{"win_length": 512, "norm": "layernorm_no_bias", "mlp_ratio": 4, "epochs": 112.1}
Rows from block 6, named by matrix and row number. Rows with one number belong to one attention dimension. Each number is 128 + 32 x the weight over its row's rms, rounded and kept within 0 to 255. All counts start at 0. Numbers have three digits each. After the name is the row's rms in percent of the matrix's.
# q: attention query (model.blocks.6.attn.q.weight, 192x192), inputs 128-191
# k: attention key (model.blocks.6.attn.k.weight, 192x192), inputs 128-191
q.8 019:128142128128128128128128128128128128128128128128128128128128128128128128128128128128128128128128128128128128128128128128128128128128128128128128128128128128128128128128130128128128128128128128
k.8 021:128128128128128128128128128128128128128128128128128128128128128128128128128128128128128128128128128128128129128128128128128129128128128128128128128128128128128128128128128128128128128128128128
q.9 055:128127128128128128128128128128128128128128128128128128128128128128128128128128128128128128128128128128128128128128128128128128128128128128128128128128128128128128128128127128128128128128128128
k.9 126:128128128128128128128128128128128128128128128128128128128128128128128128128128128128128128128128128128128128128128128128128128128128128128128128128128128128128128128128128128128128128128128128
q.21 288:128128128128128128128128255128128128128128128128128128128128128128128128128128128128128128128128128128128128128128128128128128128128128128128128128128128128128128128128128128128128128128128128
k.21 427:128129128128128128128128128128128128128128128128128128128128128128128128128128128128128128128128128128128128128128128128128128128128128128128128128128128128128128128128128128128128128128128128
q.25 229:128130128128128128128128129128128128128128128128128128128128128128128128128128128128128128128128128128128128128128128128128128128128128128128128128128128128128128128128127128128128128128128128
k.25 117:128126128128128128128128128128128128128128128128128128128128128128128128128128128128128128128128128128128128128128128128128128128128128128128128128128128128128128128128128128128128128128128128
q.31 008:128000128128128128128128128128128128128128128128128128128128128128128128128128128128127128128128128128128129128128128128128117128128128128128128128128128128128128128128131128128128128128128128
k.31 013:128255128128128128128128128128128128128128128128128128128128128128128128128128128128128128128128128128128127128128128128128128128128128128128128128128128128128128128128148128128128128128128128
q.40 384:128199128128128128128128128128128128128128128128128128128128128128128128128128128128128128128128128128128128128128128128128128128128128128128128128128128128128128128128000128128128128128128128
k.40 191:128127128128128128128128255128128128128128128128128128128128128128128128128128128128128128128128128128128128128128128128128128128128128128128128128128128128128128128128127128128128128128128128
q.53 010:128000128128128128128128130128128128128128128128128128128128128128128128128128128128128128128128128128128129128128128128128127128128128128128128128128128128128128128128128128128128128128128128
k.53 020:128255128128128128128128128128128128128128128128128128128128128128128128128128128128128128128128128128128128128128128128128128128128128128128128128128128128128128128128129128128128128128128128
q.61 086:128131128128128128128128128128128128128128128128128128128128128128128128128128128128128128128128128128128128128128128128128128128128128128128128128128128128128128128128128128128128128128128128
k.61 121:128125128128128128128128128128128128128128128128128128128128128128128128128128128128128128128128128128128128128128128128128128128128128128128128128128128128128128128128126128128128128128128128
q.62 542:128128128128128128128128128128128128128128128128128128128128128128128128128128128128128128128128128128128128128128128128128128128128128128128128128128128128128128128128255128128128128128128128
k.62 272:128127128128128128128128128128128128128128128128128128128128128128128128128128128128128128128128128128128128128128128128128128128128128128128128128128128128128128128128082128128128128128128128
q.89 237:128128128128128128128128255128128128128128128128128128128128128128128128128128128128128128128128128128128128128128128128128128128128128128128128128128128128128128128128129128128128128128128128
k.89 613:128128128128128128128128128128128128128128128128128128128128128128128128128128128128128128128128128128128128128128128128128128128128128128128128128128128128128128128128128128128128128128128128
q.92 172:128128128128128128128128110128128128128128128128128128128128128128128128128128128128128128128128128128128128128128128128128128128128128128128128128128128128128128128128014128128128128128128128
k.92 445:128128128128128128128128095128128128128128128128128128128128128128128128128128128128128128128128128128128128128128128128128128128128128128128128128128128128128128128128111128128128128128128128
q.124 406:128128128128128128128128128128128128128128128128128128128128128128128128128128128128128128128128128128128128128128128128128128128128128128128128128128128128128128128128128128128128128128128128
k.124 242:128128128128128128128128000128128128128128128128128128128128128128128128128128128128128128128128128128128128128128128128128128128128128128128128128128128128128128128128128128128128128128128128
q.128 562:128128128128128128128128124128128128128128128128128128128128128128128128128128128128128128128128128128128128128128128128128128128128128128128128128128128128128128128128226128128128128128128128
k.128 542:128128128128128128128128118128128128128128128128128128128128128128128128128128128128128128128128128128128128128128128128128128128128128128128128128128128128128128128128131128128128128128128128
q.142 308:128128128128128128128128255128128128128128128128128128128128128128128128128128128128128128128128128128128128128128128128128128128128128128128128128128128128128128128128033128128128128128128128
k.142 288:128128128128128128128128128128128128128128128128128128128128128128128128128128128128128128128128128128128128128128128128128128128128128128128128128128128128128128128128128128128128128128128128
q.161 261:128127128128128128128128128128128128128128128128128128128128128128128128128128128128128128128128128128128128128128128128128128128128128128128128128128128128128128128128129128128128128128128128
k.161 650:128255128128128128128128128128128128128128128128128128128128128128128128128128128128128128128128128128128128128128128128128128128128128128128128128128128128128128128128128128128128128128128128
q.186 777:128102128128128128128128128128128128128128128128128128128128128128128128128128128128128128128128128128128128128128128128128255128128128128128128128128128128128128128128129128128128128128128128
k.186 386:128000128128128128128128144128128128128128128128128128128128128128128128128128128128128128128128128128128128128128128128128128128128128128128128128128128128128128128128126128128128128128128128